{"translate": 0.12, "mlp_ratio": 6, "bias": "all", "patch_size": [1, 1], "grad_clip": 5.0, "lr_schedule": "cosine_restarts"}
Rows from block 4, named by matrix and row number. Rows with one number belong to one neuron. Each number is 128 + 32 x the weight over the matrix's rms, rounded and kept within 0 to 255. All counts start at 0. Numbers have three digits each.
# fc1: MLP up (model.blocks.4.mlp.fc1.weight, 480x80), inputs 0-39
# fc2: MLP down (model.blocks.4.mlp.fc2.weight, 80x480, transposed), outputs 0-39
fc1.196:162134166086143095170141148154134139122097111107146127161131125139131123164127143159086140120114136111149121107151155180
fc2.196:134160126152107170101098120109134119120128111124148127105139139134113147106178124126159118147141130149121146132096119112
fc1.197:114147133159072117098121112087119139114094087107084160060203162112100090122128109137135135096126084144123131196109126173
fc2.197:127114116129167089140111139153084141127117065166158128166075106124123107160150159106186174156111111102170093111102110105
fc1.198:186148107126090078076136140193068144164132132136112138132100147147129159139092148129066134161151140149158130198106098142
fc2.198:046130103054134153114130138125122081091130137137121169219113136108142147153154163195153128109130054120108127081106131097
fc1.199:135167062057124185111122157135111125104149133204090140137111086143199141109155082166056125125145091146117068146182115135
fc2.199:184148072075138142141175101061075111146170108115043172108136162163118115099144102140107077083179124118138147210131109136
fc1.200:117113133118036172110046157132033153240008134081017223117109097059145107136098130141105082148079116165255181184148182186
fc2.200:103150141152170126081185091247201160114077121255143116174077150160115181115089058094152083161139179056202117138149080150
fc1.201:129097146181134082115136134099175109106103116123169100123130116154149172154122170106162096108135118109122138105155134192
fc2.201:145121114111127204115129133131141187149154122154083120125154150159126173122144135153126122109130143132167136158135154115
fc1.202:138134077139108055083090110138073159078123101096164121153115078111111061174114150113169078164136090104083212132122106121
fc2.202:094134016078124077116120163164140155064172161060202153109205166106132081197114103067125063231148121113138178080113051108
fc1.203:148201192094144072168137126173151167151081168192133158171111128142108146065138130138038170116089112135147107140121125132
fc2.203:128107192122077163114049169118139152096126145160147135100155038113174055240064088109066156123098134179173144119145120113
fc1.204:116143129127115090104085051119175114125134144120095141114094105147131140141129139126131126124109175122163146117106167097
fc2.204:152149111146106145129171164136115144135135127134126096151181141125127132096136141135124113127113097134148113107142116135
fc1.205:188153147090111165056095074127072159124126154131110130136175129143134121069167154063091066120167119129099141116159145102
fc2.205:140088145200117141166066194000130177157098134143199174068103137036108085156085088163130182132116203102061165142119202091
fc1.206:099114111072155139169145136121144112136124117146113118063188159153068124172116081084135171105122128071181172094131165181
fc2.206:151126161097121114152188118172112119091134225157131104128089216096106150058132118068045079111137116177133062130117169143
fc1.207:081200135161159167122092144153113125078113118145065130118074085127108149138098128174142155079177130098100196120163179090
fc2.207:080103091144163144140064091040154102104094210054080146153104147135100126066128120117092080125144100057070086088107142158
fc1.208:132130195089183063099192126168158134125095088130143115118149111143172127115154169136103127110136114096130180102157118148
fc2.208:141116081138086210157064149070126125093104150111087117118111110124082156130153118144156155136122138155130095118105132085
fc1.209:039130118139096147128083113081129142056126078108122082083136072126045155103092147097137133109097145158108147083128119170
fc2.209:105126096135166115141166105108164171119125133148139154152154198167156091126121131117178120092138102052135121167153130178
fc1.210:134106086180094167107126125133178149090164081100140173128109112140084148142146155179087165102142135128139143100089190135
fc2.210:126119149111108121163101166127097110177151184155130088095116100114137157116126101141175102120081087141054184153182118126
fc1.211:137118161161140119126151124163129088144179173162093119109137105202128174138128154137131100155116150138134139135112126075
fc2.211:117124091088097121144094177118102145084096124121163111152124143122119078130121120121122128087156116148126164117136137129
fc1.212:116141114113123120129155130124136155135136111143117125125141151112145131130068105122125084143125115157141119133100108118
fc2.212:136128142149148120137156150137124125132134126102123130146128104122137124138159119124140137126153130110142118145117125138
fc1.213:102133131121052098130152123107163162185140144101080134117118087125134124119122144096137101163141181109121133121127092142
fc2.213:115136148157161104144146127127091108082111088134128129152113144102146100151123096117082121086139074147088172148136158130
fc1.214:124146105148157063150140137127093140124059166103147113092131103043119145097127172080146159063112144206108146141156088120
fc2.214:107097133041139197139103149194088096106128116117129170137098145128077138142156104228146055092129102188150135096099154159
fc1.215:132130141087144133171146161168083133135118145087119147137156113137101170106125126139161075143094124111108142142152146106
fc2.215:113138088128110120112129110095141103120072110136105110102108172147110137160124135110106142131183146123119147115081133149
fc1.216:139141120190074172135136114144097146075146128102125149102138150109169101153149143102136121094133125142161172150187112131
fc2.216:108081162118162140085163122101124103145102087197150134094102082112138146120122152198131122129110115185101094104116116186
fc1.217:114090129167066178107081125161168138143157185163091065134169064150149054139101126078075147102070126153179112075086201126
fc2.217:165181093090029195125106136185098124228112165164099073164167110138226159153115134065146134113164180119126164124152121086
fc1.218:087136090121098137125134087094130145096128166084125140084161157168095184099150127124120117110169127074116168184119169223
fc2.218:199077148121183136109127102096120151133116181152123079119118108082167085107110108118117110134056088150116151095150232122
fc1.219:157093123147144204144087194191076076116156182097063158096096114145145139177065127229255198168132159114119123112091125133
fc2.219:161176163160144154115107106096065189151131111152214130130155109147112191094095255041116138056137105192139079192043069054
fc1.220:092100134109121127101146089153090103147120120141143121167148113124125219129084117131130135118121161165101125141108132126
fc2.220:120123137146112121168105151146092158097124137158120134131118130096149085183148128157126140152154111145126168129112126130
fc1.221:153145120112118051180062083159115187132126128143128091129141116134109136119128176148124120169076113149121188154124156131
fc2.221:067139150172098178091136122109138120131070156113118152130144127126166111115087110132159088116118149097170088138103125123
fc1.222:159184152115086128070087114193156086031115143105134201105114170114133152166119059127146082130206137116136177129106103151
fc2.222:105109110108139120117125166163090123158134116175108064121064156090107110157156184083140135116094157117159103140157144110
fc1.223:141146091067150137156117173081083096133186129193124083105082151185106149086165090088106190161178160144147115090130179136
fc2.223:131111111116123151100061106108138154183079115088107174158118176089146230159129152135201119143087078081138121190075108141
fc1.224:120178163107120110141119087180064076168185095147170124125149177033123194049077157208083107085131141124113079117097152207
fc2.224:140098151150034069158212177118100082154201097076145181092150151173130163156169146141119135143147134096020174143112121131
fc1.225:133112122126140144165117137109103146089177087124115138137094141121141181167188170085146088129188137139132106149136153101
fc2.225:173159074163124128157149123199178110160129102129099093138127143182129157089102116171085101161142181095155175144029119137
fc1.226:141163129143136199047134067116122091066146164114173090181133147051187127095122119105105099163183130052119153089102146157
fc2.226:084092138147148072143169147115133132121122165164158117082082073113098167121100085123158152098142079156173086116177146139
fc1.227:133124140128138167146136137110077085129097115117138111100128127109083156097159127125130114133081148145119154131104116126
fc2.227:140111121135109113117127134143143149132114130146143147147132141184141134142139136138132142141173149133170130107163105160
fc1.228:088077127181118150105069123075090172093121070112101097126168064122144108125128131136155145133125061117104093166109121166
fc2.228:165153105149095079134090123113122145123122128168140161116096243142110133092208144084198178162097130101063156132156147165
fc1.229:089153113143133142139091130084142163161110103145099117155133160151151108127114114139099131143079105103120137111146104088
fc2.229:140157164152128092126163146138149137124136111147134152175131111107154133178136162130142123141189111184134108155150162178
fc1.230:149168132111103125130089133146159096099123162124122130136139163105123129119166141115109150089163116163097136090168117107
fc2.230:064073104124170172205127120072082093130149149158111127149117088143140041139131188205097095133090106076157086143093187047
fc1.231:114171142120142048146137167174133094083158157104119130096117143134109175109140142110067151141121130136134154104146153129
fc2.231:059146169184152156175106104133161142080165089135038134162114136144132133159141152154063148205095153146160120140048168135
fc1.232:125143128137120123136188133130144150117123136148109150118140105141159138113125144106110116134163115133125099109126110153
fc2.232:138121129135142140116104141121160125117148134120126128136119131109126128140139106135121136145137145116125153157128146130
fc1.233:137120110145172121099102158144115179139058093147114088044080096092164053140146112114209099094104093196217189190170235155
fc2.233:185152120131119141108065159126196132000206165103060240083132103089139162095113108047161161169188105102099190102133148144
fc1.234:145124089188142165132198117134167110117136140182130103092074097173133178068131207145080150098098122107128186090132116075
fc2.234:093193132133064121090093064177154103091083117129163164107137138120143093116128085137097119106103176170148142148064161154
fc1.235:118173126126115132085108072164163148132134123176134134105127127078158088102188157130138139126090178059173127142141143098
fc2.235:090048082177085149091178161110112177127136120138161146097139121181114076106127139161123122154146183109086168133097093071
fc1.236:146126126143156137134089165145163120121200121089093156109142142172077133149076156163149170115128106107092081138171131134
fc2.236:111115127118110149114083117146121108153101143147156147134137097147154152118165128108123082116140180117148174116103129155
fc1.237:133101132113130099100114141166124110111139161124150114133112123129140093133093140141103177099079150132158136113118156103
fc2.237:205135125146074157145133125138147114159180102150122118158173122129114143149117146140168086133205129152096101136177149144
fc1.238:088156178189166145112133163166078150097222099123086111182140163099086136124069102162131160111176190152021177134100214114
fc2.238:100195086129084078211102134114120125091129085116088122112074136062115166161192073127097131147038123156104079143188125151
fc1.239:163110152133124119139143136155103128114148144127148124118132133145128130149105151157150129121106159175151152129161128130
fc2.239:117115118153151148106125118133137121139124125126136144120135124160100128103173147124133122115137122098133133115121134128
fc1.240:108121104158100104113106162196106180114098164114191091164145137118156167155116142166148139162094120186100167127113109128
fc2.240:113106108067107160126111090135152077140155140098103148132119194144140073148167164099070076142147118119115096078163172096
fc1.241:132172147167142120132070157101107121156121176096095093121129142160124118097178129106132122140140144178158136095112140104
fc2.241:127097144156120069157101152161165090117141137122093119122150146122126160134171125139158130156121152097139175173114109130
fc1.242:144140102131183175127148138129125144087161166115108179135086087162100152128181150116058143156142099106080143094208102129
fc2.242:037080099176155141103083153214133069100087084114154116127119116146133136142136059115140141123064096144089172092086145159
fc1.243:104144127193107160119116113076147160122132094146096131131113118137199097109130126137168162086117111126151180122137109168
fc2.243:117132120165132105145164170165136112123113125128144162146168134121117122078131129154101072185117102160117096111147114157
fc1.244:139106060124114117127144124126114128193127155046128102132192117074145078107091101060157157151158139150153189046121119130
fc2.244:105130144144038142180130089131144130046133113064169178141153131153106151137081147118132120171165163126083098077169191198
fc1.245:151117141134091079136153115087134114144115136120146139142095126125081102164159125150189123139113142121152126098157239131
fc2.245:159173137111138097127168135179120156140135106109132147075113168162147179119114054156114168111090160122159128153205125116
fc1.246:092118143076104078176140173150130155200105150185071171164122105072132139127128118143129169172167104114158138162159119129
fc2.246:153134149134068096095140071152132110088140043114164138144142128148169148122125060051081159123100133119121109098090078126
fc1.247:102177078099139142081148114108087081090112087073181130152215069120140097124150136169153125125135126138146139115091076171
fc2.247:105098157161061148173125118181180106107115128119101082138077186080168140139152083071088168126090135104134105152128095157
fc1.248:141124106108137118147092170116131148128145115102146137120114126154112140142150135129124082141156140095130119128120132125
fc2.248:119112131111109159119142096120112116120121116150101132107146119113120140124109121119133155112124138156133122120128133130
fc1.249:113185129113151108120109095123102159198090057129132100061129114103125138043170098140163108117164162124143149118074185135
fc2.249:083069188101092146109181088102116086147120131104190118174116113092098159078132145104121150067118162113130140094141209156
fc1.250:084110130120075166146145179146172088155173136161132153155102103133094145155160161135147119088152151148164077153115146154
fc2.250:140098122089155117137094087118104158097084152114147079094132148123129148088106141119098157171137094166076205120155133089
fc1.251:156114159100076059161140170108122141114127118116162080151160169155122131110130118169080166084162151125175111094143120122
fc2.251:108135137158160176085079132139176126137103071126099125136106077106121154072120133102181135121081104121124156129116155132
fc1.252:168170135115088194093084128107070128116042161137080136136094129118170147130090126140162104174125147153080076158103163124
fc2.252:149129136120148048102172097124159108133178112114117130099159158043097087156160131133147131087139164088184094093155093063
fc1.253:139117129142118101105122144125140097108138107123179157108129132144121157162109157128127092106129137157149132132111143107
fc2.253:152137134113143166133137127149149159117137147138112101116158138149116134110167166155146152155128129135135128111140129122
fc1.254:198093098090129146168146122122129164137101124130171143115156075131148108152111150107129097086091152135085099143151159055
fc2.254:135120145125084143161116077159153089131195080092078134145125135133164168145102100165138176112123152122211161112110132165
fc1.255:105178147159148151144156147140127144146160157133145115126154110156118181192154162122110105126149165140125186101139146121
fc2.255:152109139096127137144124160122155157108112159136157128141139142140147118102179148152157138144115119151112173098141122110
fc1.256:141212126095130113111104144124140098088212116113143125165175154204120131115110093137141184073154130155135100165143122136
fc2.256:120093087125080109127187119134057115127057150123123096081114141057140161147163150125123126188130142153159151113107093099
fc1.257:133028163187141098160113083098117144096133126116172156118105115106114131098142144127132127142118127117139080121120131134
fc2.257:142121107098127142122140155130101067111156174157038131134088132171144170095173162167117148130120135142090106184125155111
fc1.258:115116166115155126109116123128111171162166099084165157104185068101131137107150141143141098039111084148158142114142143099
fc2.258:156169092146095152164135135132132153031182110114132134119180131182124145061138133106101137143123169098096149163105111128
fc1.259:099107094161166125207154143152153180137125174101151151133173164165078177107143141095099159148116121099137179146160132181
fc2.259:169134179032207101133135159184123141110128105068100146129178134054130105135183142081180137101110123147128147118063099136
fc1.260:116113156157119133166140152120128084102091110087149195185145123114168191171116150165122122088188114093133127134162086090
fc2.260:143164122195121092141063197115132158137134085020205140151098170151120107125060088129138132105081114062068141053103173158
fc1.261:098102062147134173133138173170110141100083165083118128078148143168105118175085134105147165169146182154134103165152096166
fc2.261:148143141092141124123122143097104115160161110116080123143083178172135149138186087146116137115129099139108189109112158124
fc1.262:178134122078153133059185118149119088170078144152087131077092161101152134088127042195118232144079107193097154131118209160
fc2.262:095098163163079116135051188144146178160144127110134110186209080103133077104067177057140117096143088238067107139171161060
fc1.263:112112094096135207153114136112075102073076140071162116155169105159080136181057070148145120177165129185100092178178134158
fc2.263:163149090158140107125124088121151157197149147091128107109149122100144108108131209073162139102109210140174110101124120210
fc1.264:144140137134143097138150137088120148143101133077127126153141159155106146082103136093070105092147127128136128126106127126
fc2.264:122128126158113147103115139166150092136161145128107134118090077116107124139160108175163153156106117137123172157139109140
fc1.265:131143152142179104178155117138182131128109143165129131178090117149150162131145126131101117142122097120103099119085155127
fc2.265:106087134131065138107102152119125139138152136175153134139129128065111159165108129132128138165126128137135150179168123121
fc1.266:092117159089171099253019063094072149150107115121107022140162157131127135137182120190181124130106104106110150138219086128
fc2.266:090092072176114138161117200135123146132112164053157109110174144160119086050112111174071138206136166220109146123207157048
fc1.267:150068140117137109094102146103131137107138168154144147112117102143069112130138131143101179143093099111074139096126151190
fc2.267:143120103135102131133135101135119064125112101099123093130112119128168148091135053134115071118103191132158131122149113109
fc1.268:133165078212108099144133101175113135140132122167107159124117166133132094113096096214140170130150125090127143161131095147
fc2.268:155156182099118118147046117155153152108083118107124147140151084147205134159102149050120209139168138134073174140142146147
fc1.269:155147173157108149094137084143120163136058212161146096121082051149115118114116111115135120135142084099114184075134120137
fc2.269:070109103134107124137122152137103071156125138139173119082111188121133114101144159165128136121133102161092144167156179089
fc1.270:090120118088137116137077113173109105146169136097148166144170075048102139052118168177084107103127138087190130170154096108
fc2.270:146120047071199129117140180134123196150160128146124102083078160141125118107167060091106132090082144116135092129092114173
fc1.271:100076126113152183107076171083091129109101140071142146130151095119114114131122121127116119132127126095102125147115121174
fc2.271:093121083114095086164087131078130158138134139131126132191143151074156110122121127114137146141132172113170124102134071141
fc1.272:141116127119093113152109145123129150105138149146142126124143129141117174162115100138152148133139105122172094179125172140
fc2.272:153118077081163135106141123161108156107147111106126179170069166120133144080149167126122085138171077097124152120065125138
fc1.273:125101162081124111162116127085121140150140110127136153152091125136133126104147133132147103112072148158104065143113104124
fc2.273:155150069116069134157095123143073157153162093119125153079180131115158131062135142061136207140110106065183166112125133110
fc1.274:090143093122114092174152151116134174105099129120121130128096111120122098140130126175091184116111160112151095088144153164
fc2.274:154149166150135118105097117167111062153132082151148122158135131146118125113115099130165105124099082174110157172133098127
fc1.275:122108134228075112091099100163177093102123088154120077140117132126133156185103092165195146097136122159122141159094126168
fc2.275:075159158134188065120175084104180082120102166153148128094117159154029189161115056165094125140097155205169115194122111115
fc1.276:132120161136081080104100147127115121081177134125127134118133177077121134136098121131166108148118110137099092138105143163
fc2.276:166189090127163176138169117158125131184130094078055113176168085184139131122131131157132139113135134144183151145122114139
fc1.277:125131108095102082109127107069115093129156115117131089168115157157131073078153078125064086139128109111138127119136134139
fc2.277:161144077144123165106144135124109157080128156156178111139111114152149154162110139166133130133137120143138135153110050089
fc1.278:076081142135159114129111141145103107177134147122071139102153124098148156146128072163072169152127157149181110159141150168
fc2.278:101103109152108173160105133114169157197169080061123155129133185172083076093194202105149165116155114140072099141124161126
fc1.279:175192110110114210122125159161162128050137145110119153098079108169156101138154029122160113108079065168127137149166129143
fc2.279:126140136126191137096147144119116107160141109195110118087165173042103080133156222109134154075120140090099131141137163079
fc1.280:148078129141118155131111134131188179186076144126171087133149123167116130197133134137165110140142106165130192071113115144
fc2.280:131153147094129125132109158143116121107118159133130099090148105121200105102130115134108142067094130146133107145142151117
fc1.281:109185182126101144100164087131144144147152133148111123117128111131170133113125126127137106146144127144114123139113119150
fc2.281:142124100160139114133129155132142141150118133135138128149146137101136125130133100138123129139114105137141131152121134110
fc1.282:096115166118155149184164158160150163157119144154136128138148107109180132055150185145090125095151137168159054136175146130
fc2.282:160113107155141149097134128145125137113126138092092127141105125155153117168141096191168124178085107183181182137130053141
fc1.283:104073115105131137147092077120130119177139090071093098122168170134107150134150149127159097181094142060118173156101143105
fc2.283:174165177096129158115139143169087117109109113138116105172154209103128150148084124114105127126179095168164135154178193164
fc1.284:128110087188114135136142130102124127120155123094139188118120164079108114146178147151136090124145135154184146139148133127
fc2.284:108126160122144118139131103108101116100108121143126082116142124180159115103091136104116147130094157105062125143135106151
fc1.285:138176156159116099157126121109119108087104164193117148160095203116143158046112124097132161166146119148166153137089120067
fc2.285:106141131127103124147114145165132101063211109165108148155087158097107112150169165125115113148102145035148074083132141116
fc1.286:105140143106085109165145171130159105188133111153155130137126141100144137165158106123057189119136111089143191137163135067
fc2.286:134102155117175117070144093078110168070162146162129125086099127148087137069136063137164143122077146107121132105076179116
fc1.287:169099147153132091096172173163126092086108128100128181105167111123151149114162154117157106067183102191079124103095136092
fc2.287:178156087182137160125166159126093158084113130163113146163140097145127068124104149162134079083125126136115103120173088103
fc1.288:102125064120115138186090183111054154125102158088089140154106135121063111173146108115151142142167145165159135116111136092
fc2.288:124173112087135122113127086106100115133130148073147123116165144231140172100162152069101160124150140121109119100143119169
fc1.289:152149126113114114126103101141112116131121107136147157079148122151114147126098129154145105098123120147151157105114119109
fc2.289:120100102133109126105143124119127129103099125103085097136126123106108143118155143135107133130102118117145103110135105144
fc1.290:143086135204183128116175135197146141119139127069122070122152123120085124084180113203086141174168144118092012097085108165
fc2.290:100126125173141108165053132146176140230157096209139125135182058084055165118187165128152140096179030155170078131097162068
fc1.291:149135122196130142110170120124111151179136172102063176158105131117138112101080105110131058151127107150066081103097078122
fc2.291:130120142141164132117148132128116105142151127114174170119094163098131105110159087116112123091148134089123165202141166128
fc1.292:122174131161159123169148083213128105058103132091104118116124155122107121101109154135137085135095137159071190107137127108
fc2.292:153097110119159111123136143120136176147125152102129122143137094142125195165144134111145118116190128127116117082103133144
fc1.293:116114077135138124149084097084112115151169133161165096186166174118149117148131116114108136147116148103140110140101130147
fc2.293:073117078147134093111169155158154089138121135101154118131094094098109143079160199183185154120139156160123112085121145126
fc1.294:165145033104109184146137141093113088208171191105144124097081125149162106091113141115138130059194199100118129131079131179
fc2.294:110103184133149110103127138171090139092109116175150110150141085095174114165122066156117120175077093125150156118129161144
fc1.295:044124108133086126091052137128124124096137122146087210157129131124181139188141086138150171116128103111174143116093136098
fc2.295:116130149242171152073147064153148037145086159101143148125108153179090085099078176194181092091092120087170106146122105157
fc1.296:124117127090026163154113120123113154133138121122129176190157133128164112128156118104157137128147124112165123159114083163
fc2.296:118098081147135136105150098150169144108124186157127106109076142109113139147157068155074186120134153166131078138113122114
fc1.297:146098199168169136128117122114112109142105114107151105151152120147134137109136109120137105142171086131128157132104119142
fc2.297:156138112121089144127120127132153142117138139155133149153147133115118143132132162150135158147112164128181097125162115159
fc1.298:121068111097146168185116118138152164102115147170125117122149137130106131141138078160155117127136147094152031140066199116
fc2.298:124121121116145160114067191149136140112112120105156179172145038149069139156175147091112070135104170216138039216094119143
fc1.299:119174085165087167087133157096094108144086166023125100123152138132107128083131119120124067096162095101108163139140146145
fc2.299:115080144156133124154081106134209165159126146189081105151072128123128142134139154143085148133096131147105134174095194137
fc1.300:136125170119132083150115159138082133110127150085189129167095089115115195138145156138050088167097132145168128170125140034
fc2.300:104188166169083117145131127108119147155116136167090110083171148087145100061078128153154144098133162131092109119142089159
fc1.301:114166120176137077100157119146169110132103170141101135193115106060102108117089112114151178132123097093095101153110125142
fc2.301:156125107139142119147130122123121133181116129101131173108105198157175081105096089164167095106123102098125125197107119101
fc1.302:128168103107175123159117164125130116086110103131141078102085113130122135161136178130102108155096119106068105138069142126
fc2.302:131115209138115123126102159162138131144151134104139137141131110068111088117148093137108165114172133177186138140121105092
fc1.303:171117139092117197102077163120095153125155092146150169160137118159073116171183149178120113092146107102101145160125123137
fc2.303:108136109158129078130176045164141099154141120087135110047116140123105137156141143064133100142102118116156102076103142098
fc1.304:140096080075113105104148089121105125159094137160115161135171166128138130120143119143153159092101117116148173161103139174
fc2.304:185139162205115191146161123136133124199106168141156121078100120161126187053073062115089064139134116127159140084133136188
fc1.305:099183105101075133083090125123140128091158133134052069163115164166150138105113153097146066079179107106137158124125110081
fc2.305:159116107171070200082151096068151101162141105156094178152198152189167132119123164147162167114127155162081082146159022216
fc1.306:140108171065119100107162243085110131187099181172065118124104066176193175076218100196078156104188162139150179116089110123
fc2.306:183130163067101093098085073090160229121158071104134121104174130159145150069128223098177123160079137069170032081047056168
fc1.307:139134129104072109104171122144119077070155141117154073122130103159149122109115084112109128128125104087102148149175079128
fc2.307:135103113115128103095108150116073105068127138133131097163127117071143164188099133075128158181129054119133160115113095136
fc1.308:125166090117087100160123186147116199139155128114146153100135152076071125122174119140130160165124014128068079157168046136
fc2.308:087084140156137129081124095183076098191106108172150114125046110134179138160068137168082139107146210112153144149141142124
fc1.309:103113110037126157122126121099113086113137104124041170155116116095143051108115154155126146119086111137084106105132117138
fc2.309:106084136069150127114105094116132130138114138095134080134161122165195141192100152031131186074072086142119183113092090085
fc1.310:161138105098139193133138151145072130142149115135120165109132146155048162109157114161122114140164155175120142112152128092
fc2.310:126107151127138107127083111155110086109106129104173115115090125129141086133136125104110130135094123080108139102089115147
fc1.311:098126095157128171086070076100133074193154105026170112188179093177133192129110077133144129120152064095053068069151089132
fc2.311:195090147130113120138130120138146116162111080215042123111055161112120159139143108157232088147101155051132106103040022212
fc1.312:135137154131181128137164143088088129135142108178139140112094135114125120129148193186073152090151098105156122179131155062
fc2.312:133086156113060115107125137145172142117140168156107167092102139094087192133125102093145145170071136125091089121139119143
fc1.313:162101112136134128080121068106112136151123122120132134050127090160073156083146098132118116101054113122156115074134101109
fc2.313:083152150136126145153107162160146155166086086145115098145155114137132141099100095135097170090085140149140153123082154138
fc1.314:171133178173161088125155157096112124095110117147161107181138124159140125160102125118109091132103062121134104114076075088
fc2.314:102118115094106138130090124165147145167151152114109151125122095107138107117143115152173115134148154113129082132141150159
fc1.315:141144126149157107154121065145137134122093122082154094125122118134152159145109136117134121169133173119122112115106170098
fc2.315:138127132097109122146147150137100133138157114091098125158117158099081098123131147126131137113091103124150125160136119126
fc1.316:160122117178055100117147138089046172151180132124117148153141137055102063113169079184103173146146096125109173137149135170
fc2.316:172115100124106172067163148063182108110139197142127066154128213045073160080133048135135090144149049068217130124103211113
fc1.317:148055125155170141116156153094161103158134120137136164155106153158078061159180104162085106103110066114208094100143160161
fc2.317:160142183075143162122110140136091172131102201123118140121111132149180218108146179133139098137156105168105135153130114063
fc1.318:132144139172104072119124145167077197148128159146078103189141130174099126082160083148099081152137117160120152159116163154
fc2.318:100125103133070116077140112082142127144121037093141158134158125239173072181139157060156154095208105149129138135126100104
fc1.319:137153116160139122111089146143197171167058131160157186209132087094187062148064148153097095114122148109163123155132075139
fc2.319:104082155155074162110115136109123086110136133088119090144084158087083098125141091104087133168174142110140133126185174157
fc1.320:159140111140097138109117153128116104082097139097137102119147134134153152157136151156146160147173116182131161049149134179
fc2.320:100123109162124139142132133096134105109142159133112060158126071143102104149146135149093115159093111083144123147105137105
fc1.321:121142096166140094110112126100141132101134104123142089140117113108105172160125148116171160119130156137140139133163185100
fc2.321:107107133095106145125146104133098128112127107106096119109141141158125097101119132131107091135103117106121099120123098144
fc1.322:133149162071144129101140096138130124166116128142135110134102157085157145115117122136115162152164161156134140162130129085
fc2.322:121150112148103108129121144124139143125133131129138140119147127123127114144115125130145135154119080115118089130133105098
fc1.323:115164116120096110122160164126132118128135169140090120120098105135144156143093134125107140111094136125116146087134153108
fc2.323:106164127101139136119086104136139122192123115124115145133119106183116114144095156092141132107138156156090117151117114169
fc1.324:109117130096093119121122118150140139087101122154122137126137100134108123117114170108089139138092134107112156094132144150
fc2.324:102138123136123145141121146118111096097080112077137089129140116131123108118148091128162108139136138133132098102133124099
fc1.325:161127147111114147118112141134125112089150126125173125114109085109125114084176124094101113139134157103117118137095113124
fc2.325:110107103123116135133134104138110124142126125108102117118127122140094136108104104137107133155118123130142118100159154133
fc1.326:114104114130129142078165102143044122176169197180118079048191101100107163138133133176099119096115140124039121158106136089
fc2.326:165058210120133091170093081092172104155166129106147178118097111146220139074152153104136159111163158108128151174080139196
fc1.327:132139115071114120128069175146031148207038123181097108106097182144109153121118114083165113135115121127212152142111079157
fc2.327:141117124178147159124184110155181133076141153129180141094154097127178188123132058150184113163089098209122193119130135217
fc1.328:138175115158098136172097099103157212173137178148089136116078108149138102154177146116116107085103087103121118139124159124
fc2.328:126152164078148081182122107113129119127082096140154091114172130148202126137085171126160119079167099164143086099106064169
fc1.329:158108047051182173157130143088199082173023194102151130124134068095146173158162094131129071076139119093211151097148125157
fc2.329:089117137226174091102127040111084105080078129144255101162141016111080153120158138181085086112117166151103174133212137148
fc1.330:091150062129106051168093111135168126185109235133167117172095145102095126093168067107112166153094090113201096124085157167
fc2.330:172137151089124135153202081058103092110169104088093134143201082223118128073211203136086115131163150085106089106112186064
fc1.331:130135129147117154152100127117129097107141150094139120091129121141121094122113111159184147167116098151093132139143134164
fc2.331:136135126125155119128156138131113148157125123136126132162141134125142153121130151118118127085130182132163146136122139124
fc1.332:161090093119152107105088213136142153118181147190153174085111129163073144113111129130138114163149135165093081060119138184
fc2.332:123136144148124146138143054160136096128117159085153126161149131131168159092123105127091117097134161127187130177141179033
fc1.333:107133147128106145116096106168110199035063125154086179119181115141098098062111110091142111199160132131136120111150194191
fc2.333:157120166109119135163191136162098119109088077150161099162104049212133074133189101103108124105094127160117168208206095082
fc1.334:164088113102154129077126119106128110137130135124131114167111135131133124159113103142145161135123117141117147146140138095
fc2.334:112147130154118153143153133139126144112153145107137162106147119129163121104135119122150099130142142119120113140117126123
fc1.335:083201074128196122167169136150177100072117079220164111080106158028108121052145123135086204147164170137190146126113099115
fc2.335:139127157215041131100140094105089116126165143037123140228153126191079116136134051100083126119146170168113101099153097081
fc1.336:098112151123154096114094104091135133221125130093178140149172094130121140134145144135090126117119136098147132143135117138
fc2.336:133131120156090166111151120143119155070113139177060141127146145175134180111108152141185156149165120146110146138156106150
fc1.337:121127119151115130217139140139128120072116149058124161124102121163070117090084104123115083101153134102091148129098181114
fc2.337:097149140161155083164127130113173100165149104127112098117138103121080146091085146112143113149149142131119117113151074167
fc1.338:116119052159095131119139142113064109128114082098130139102105126153080154161158145105195068119149142121120147137118148095
fc2.338:145140118139166115165106171133114100103177148136124117139154125121114090082159100182080112106106171108145154113129146102
fc1.339:113093122150142092112125154115113101114154112029124080133103146157126154118066122119126199157181108072083129136098113102
fc2.339:164232165154123157114135161118119207153083131215100175098164136130150093089104200068185085095100209132059148120140177066